Rows from block 9 of a small audio frame classifier, named by matrix and row number. Rows with one number belong to one channel. Each number is 50 + 15 x the weight over its row's rms, rounded and kept within 0 to 99. All counts start at 0. After the name is the row's rms in percent of the matrix's.
After each channel's rows are labels from the 100 clips, of 14848, where the channel reaches its highest value: "strongest on" is what is common among them. Only what is clearly more common there than usual is listed. The data: short made-up English sentences, spoken by a formant synthesiser in many voices.
# convs1: first pointwise conv (model.blocks.9.convs.1.weight, 144x144x1), inputs 72-143
# convs3: second pointwise conv (model.blocks.9.convs.3.weight, 144x144x1, transposed), outputs 72-143

convs1.138 103:66 44 68 50 56 44 12 19 46 67 76 47 71 67 62 72 60 57 53 32 47 59 44 34 52 58 48 44 64 36 56 55 67 61 59 33 57 48 29 44 38 59 44 58 46 45 51 70 49 72 34 69 54 48 69 54 45 52 68 78 52 24 68 79 55 26 44 55 34 40 41 47
convs3.138 099:71 24 27 59 64 43 46 25 63 64 53 53 42 39 55 54 70 67 34 27 48 34 34 46 30 66 35 53 55 52 64 76 33 46 59 56 50 43 62 27 30 47 60 66 35 62 59 74 85 52 31 51 65 69 50 34 66 58 47 61 33 70 40 35 56 67 37 65 40 63 29 68
strongest on: /aɪ/; "my"; thin (high-pass)

convs1.123 099:65 27 61 51 54 45 61 40 50 02 52 19 58 61 46 63 71 65 42 42 30 43 57 40 45 24 49 09 46 54 73 51 65 70 45 48 71 41 51 43 63 74 73 62 67 48 49 84 41 54 40 38 48 70 28 52 28 59 55 40 38 55 41 62 36 68 27 60 43 56 40 41
convs3.123 117:53 65 24 60 44 59 47 41 42 39 83 50 56 69 61 32 33 41 53 45 49 74 53 77 50 63 52 37 49 27 60 79 33 66 46 43 58 54 56 64 56 64 63 45 32 54 42 39 77 50 68 84 07 61 44 34 63 62 40 65 45 29 22 44 62 99 43 96 61 69 52 72
strongest on: /ŋ/; sentence kind: request; "me"; "bring"

convs1.37 103:52 67 43 74 57 48 56 30 34 84 43 41 33 32 52 29 30 35 37 65 42 69 77 56 57 24 49 45 60 45 54 60 35 57 54 64 42 40 24 72 54 45 32 40 56 21 68 45 57 99 57 35 55 67 60 53 88 55 52 55 13 35 54 10 61 70 52 34 38 37 29 46
convs3.37 093:62 46 25 99 67 53 67 32 29 25 38 64 70 52 57 51 76 61 44 49 54 40 43 38 25 26 48 38 51 43 71 56 34 49 56 51 46 63 62 47 57 54 43 69 48 59 49 60 65 61 37 12 58 79 61 46 47 70 52 59 46 68 30 59 55 39 43 35 11 59 43 61
strongest on: /aɪ/; "my"

convs1.33 092:49 58 58 41 48 34 35 39 69 50 50 39 51 32 36 42 75 72 45 58 30 63 55 55 68 36 66 31 62 36 44 67 55 61 41 47 59 60 51 69 69 64 35 72 75 11 16 67 45 41 49 60 52 54 41 53 51 42 42 34 32 40 74 45 43 65 59 64 37 52 49 54
convs3.33 109:31 63 45 48 57 45 58 77 54 43 35 62 32 70 81 42 59 38 80 52 43 63 61 67 66 57 23 54 40 44 46 29 66 81 41 45 49 46 70 44 37 59 39 39 63 62 23 62 44 44 35 31 77 40 64 54 53 50 51 63 47 42 70 49 36 46 26 39 31 49 56 63
strongest on: /aɪ/; "my"

convs1.112 100:66 47 58 53 38 47 35 36 38 49 15 67 46 43 35 47 61 50 59 44 22 41 19 32 88 54 55 37 77 58 66 22 46 36 52 28 72 53 35 70 44 35 80 70 54 49 28 74 35 36 41 33 56 64 45 84 67 74 25 68 54 61 51 69 61 24 20 55 38 31 30 42
convs3.112 091:62 59 88 55 27 24 49 48 65 29 33 63 44 43 66 50 53 44 60 57 52 57 36 53 82 59 46 50 55 45 55 52 56 52 69 43 62 39 46 63 45 44 65 36 50 34 50 38 27 39 33 65 59 47 69 44 63 30 69 77 50 37 42 40 31 75 69 40 58 24 55 62
strongest on: /z/; sentence kind: question; "was"; "where"

convs1.117 088:40 60 48 37 43 38 68 41 49 48 50 42 38 57 43 65 60 42 66 51 52 61 29 32 50 54 40 64 53 42 45 43 53 34 28 41 41 44 30 44 61 29 34 31 61 16 85 34 64 32 48 38 54 51 75 67 33 65 35 62 22 80 28 75 42 42 47 45 36 52 46 42
convs3.117 102:54 49 77 55 44 23 72 70 60 55 68 51 75 74 47 65 47 49 46 43 34 40 62 42 51 51 79 32 77 53 08 69 47 35 84 55 46 37 49 18 46 56 62 60 47 27 55 61 52 78 55 47 58 46 47 36 47 52 28 56 46 36 38 48 52 65 45 40 52 64 46 64
strongest on: /aɪ/; "my"; /tʃ/

convs1.92 098:65 22 54 40 59 62 62 44 25 30 33 29 66 22 21 27 52 70 49 68 51 50 46 54 21 28 37 33 52 26 30 59 51 70 29 49 45 38 55 58 24 64 39 53 38 28 41 43 45 56 55 48 48 55 48 64 35 57 65 56 34 54 38 49 36 44 17 31 23 42 61 62
convs3.92 109:39 19 76 75 34 58 60 50 58 76 42 30 68 25 29 39 45 36 47 30 51 45 32 21 48 37 52 57 66 35 61 53 58 51 72 62 53 67 30 57 05 64 47 68 50 57 48 42 42 37 54 88 42 44 57 51 65 36 44 39 77 47 55 29 34 28 45 63 63 23 52 52
strongest on: /z/; /ɛ/; /w/; sentence kind: question

convs1.38 097:40 58 63 42 51 75 41 77 75 21 62 55 48 43 18 46 65 47 20 46 58 35 23 81 79 54 44 63 73 53 23 26 60 51 52 69 65 61 44 55 34 48 78 40 42 62 46 44 40 56 33 52 53 53 31 61 56 37 20 16 66 39 44 61 40 49 30 67 60 69 46 71
convs3.38 093:46 43 40 46 33 42 35 32 33 14 59 45 62 63 78 40 67 35 44 38 50 85 63 24 39 66 42 45 47 34 51 30 49 33 58 35 55 56 51 33 77 62 63 53 67 44 55 65 31 55 46 58 48 61 14 58 45 56 28 40 28 54 41 45 74 81 59 43 58 58 53 54
strongest on: /ŋ/; "sang"

convs1.118 102:55 35 42 39 32 68 48 48 66 74 60 63 22 26 85 18 84 63 43 65 37 64 59 40 73 25 56 42 45 46 58 49 67 58 49 81 49 44 28 42 51 27 55 42 82 41 48 50 42 81 37 74 10 63 47 55 77 40 42 52 21 68 49 34 72 59 33 58 58 19 62 41
convs3.118 104:36 55 58 41 33 51 50 52 45 57 67 28 32 55 44 61 51 55 44 57 40 42 74 45 71 49 50 35 39 42 44 58 74 52 47 68 60 68 15 43 44 60 25 63 46 33 57 54 58 65 71 62 40 50 68 37 47 89 71 71 64 78 51 55 58 53 41 55 60 67 57 50
strongest on: /ɛ/; /w/; "is"; sentence kind: question

convs1.9 110:33 61 49 68 35 67 55 71 47 43 47 45 40 46 42 52 47 37 51 48 20 13 47 39 46 40 20 76 43 44 37 87 68 88 41 18 54 48 62 39 59 57 61 49 43 51 60 50 72 60 46 45 52 23 52 33 48 65 33 56 60 38 68 58 35 31 41 28 31 36 54 33
convs3.9 103:74 51 40 38 44 61 29 68 41 66 48 56 57 50 16 31 42 27 32 50 51 66 17 30 38 36 67 57 64 37 72 61 55 68 49 45 09 64 52 56 50 47 38 56 32 45 37 58 51 43 57 38 44 47 53 32 57 56 32 43 44 34 53 51 62 66 40 31 63 53 42 19
strongest on: /k/; /g/; "that"

convs1.23 086:41 55 51 35 50 37 53 65 38 26 48 18 57 47 45 21 57 61 47 62 39 62 81 43 44 59 58 47 35 71 27 39 42 32 63 68 54 32 54 40 48 52 80 71 99 50 23 54 41 70 62 39 59 55 75 63 52 60 30 47 57 36 77 55 26 58 66 56 63 45 74 38
convs3.23 094:48 53 59 74 61 52 61 35 64 54 64 48 55 26 43 53 54 45 41 37 20 41 37 53 51 71 65 35 53 30 73 49 52 40 66 38 20 41 35 55 64 36 59 44 73 42 70 72 43 48 41 73 43 55 41 56 49 46 60 35 49 53 68 69 43 64 65 21 40 48 43 47
strongest on: "forest"

convs1.109 115:26 49 48 43 54 28 51 58 57 59 56 45 49 47 44 44 39 58 55 27 68 45 29 62 69 50 67 58 84 47 35 61 65 24 46 39 51 41 66 46 33 73 41 45 35 47 25 49 58 35 34 69 34 52 75 33 48 29 48 35 38 48 48 54 22 37 75 55 57 67 48 61
convs3.109 106:65 62 46 43 72 51 38 47 57 27 45 26 68 35 41 31 29 65 69 31 33 33 51 29 63 75 58 64 28 57 67 53 61 42 42 58 44 40 42 53 35 51 75 35 51 43 60 35 72 86 53 17 45 44 91 54 65 63 71 66 26 49 47 25 53 17 44 40 65 35 51 55
strongest on: /z/; "his"

convs1.100 101:35 63 66 73 48 53 44 24 49 45 38 27 57 45 48 47 82 46 55 24 64 45 51 45 68 56 64 25 31 23 42 53 65 25 71 23 61 29 47 41 30 40 30 54 63 42 54 37 65 58 26 41 53 18 51 51 54 37 59 38 56 52 71 22 69 47 63 31 39 46 40 46
convs3.100 095:50 59 40 60 55 64 61 46 34 63 57 62 57 62 40 41 25 35 20 53 32 33 24 56 56 41 48 27 48 65 49 67 77 33 75 45 51 88 37 48 27 46 50 34 56 58 64 63 62 35 64 39 28 33 45 40 46 33 50 44 44 54 31 24 39 60 32 70 58 43 32 55
strongest on: /k/

convs1.32 094:53 38 40 32 33 31 45 32 34 44 47 35 65 76 53 48 43 48 60 48 71 84 69 66 65 34 50 75 72 73 55 31 73 56 57 62 75 42 25 21 34 79 42 34 62 64 54 50 52 47 34 64 39 62 72 58 32 49 45 37 43 63 52 50 40 17 56 53 52 49 46 53
convs3.32 101:80 29 33 50 52 36 41 33 58 33 47 41 47 41 50 52 83 48 41 67 51 50 57 43 68 41 45 59 58 50 57 51 47 01 76 68 55 52 35 57 58 37 61 51 63 72 71 54 53 78 65 38 72 35 28 62 29 74 55 22 41 54 35 30 50 56 55 30 42 34 53 58
strongest on: /ɛ/; /w/; "was"; sentence kind: question

convs1.19 099:25 38 49 45 22 37 42 20 71 67 64 58 38 55 54 69 54 52 37 46 45 55 42 45 69 52 61 30 47 37 42 43 97 84 30 24 35 73 42 50 68 50 84 85 39 60 37 51 70 55 93 66 59 38 43 52 64 49 53 57 55 69 40 41 70 65 49 66 53 40 44 66
convs3.19 091:51 28 04 46 31 46 54 27 52 30 34 40 69 47 66 19 51 23 61 83 64 47 40 61 32 55 56 17 53 14 57 69 48 48 84 49 52 48 42 49 45 66 45 62 48 69 45 71 30 67 66 61 68 41 66 57 45 28 60 68 48 54 59 51 63 43 47 59 36 61 43 41
strongest on: /z/; /w/; sentence kind: question; "where"

convs1.3 105:44 51 70 54 63 31 27 23 68 71 44 44 58 46 64 67 26 52 49 45 65 53 41 45 52 45 44 34 17 01 27 34 74 34 43 47 37 43 41 71 73 59 78 56 27 54 40 40 55 25 20 75 33 48 23 49 45 47 31 41 65 53 67 47 51 72 60 42 54 47 63 36
convs3.3 097:32 45 26 62 59 37 49 63 74 35 68 68 35 47 44 55 00 61 42 68 49 73 63 73 36 52 33 37 61 35 62 39 20 54 58 50 61 38 54 28 25 38 50 62 58 60 26 75 37 47 48 76 47 78 64 23 65 37 43 53 69 55 66 61 64 56 35 52 29 31 46 40
strongest on: /k/

convs1.131 091:55 39 36 42 53 21 52 53 19 39 41 21 58 39 54 78 48 65 08 36 55 66 80 27 38 72 57 71 60 34 36 49 41 48 62 47 44 44 51 44 37 35 40 72 46 55 53 81 49 64 32 52 55 51 56 27 39 28 61 62 66 40 56 65 72 46 46 67 56 64 41 62
convs3.131 099:72 40 62 58 30 46 67 58 48 36 62 46 40 38 30 41 33 54 61 55 37 69 65 38 39 41 40 57 51 54 10 42 47 71 93 54 36 63 62 56 46 50 32 47 45 69 31 43 39 47 50 53 44 46 38 60 34 63 16 47 37 73 20 22 58 62 40 49 43 26 38 72
strongest on: /aɪ/; "my"

convs1.103 096:58 52 57 38 26 12 54 77 68 35 39 55 18 37 56 41 62 40 54 50 68 60 60 38 12 45 55 43 33 56 57 41 53 76 78 58 51 83 69 44 52 51 49 29 46 44 55 55 61 39 46 56 71 43 60 23 41 62 53 31 28 67 35 51 60 40 77 77 85 52 40 56
convs3.103 106:52 87 58 23 47 49 47 46 37 67 69 52 36 43 59 39 34 73 61 34 06 29 49 75 64 31 57 51 81 65 40 66 56 69 30 58 41 43 55 22 51 38 50 54 46 55 42 49 52 39 64 43 23 60 44 51 82 47 56 93 29 49 77 36 71 70 51 39 51 45 75 29
strongest on: /u/; /k/; "school"

convs1.126 099:36 52 42 53 73 35 18 36 52 48 56 43 55 39 66 45 62 52 52 29 43 46 41 48 37 33 59 38 69 54 62 29 60 22 53 55 28 38 51 51 46 68 58 53 33 59 66 64 30 35 35 68 44 62 78 74 60 32 37 43 50 33 44 45 62 37 32 35 64 42 33 68
convs3.126 103:46 57 63 77 66 28 34 29 52 49 58 54 46 64 48 19 43 34 32 43 80 70 48 25 70 52 32 68 58 66 80 45 50 24 44 37 43 87 46 45 43 73 34 63 78 46 75 68 73 54 68 56 38 71 48 45 50 48 54 49 56 82 52 37 72 53 50 45 43 61 45 47
strongest on: /k/

convs1.101 106:17 41 50 28 39 43 43 22 58 35 60 64 61 18 50 26 50 40 60 36 52 33 68 59 38 41 50 46 59 35 61 59 52 38 34 51 51 40 31 49 44 55 11 41 52 68 47 40 25 56 50 47 76 64 43 34 57 71 49 66 62 49 41 52 49 52 59 56 42 34 41 55
convs3.101 105:80 52 57 73 51 30 52 40 60 55 13 31 58 35 44 37 70 67 46 42 42 39 34 42 19 47 27 37 43 47 39 55 65 65 71 29 36 59 55 48 29 42 63 47 66 34 19 36 40 55 51 54 31 48 49 50 75 37 50 41 39 75 47 66 39 69 86 36 80 33 62 57
strongest on: /z/; /ɪ/; "his"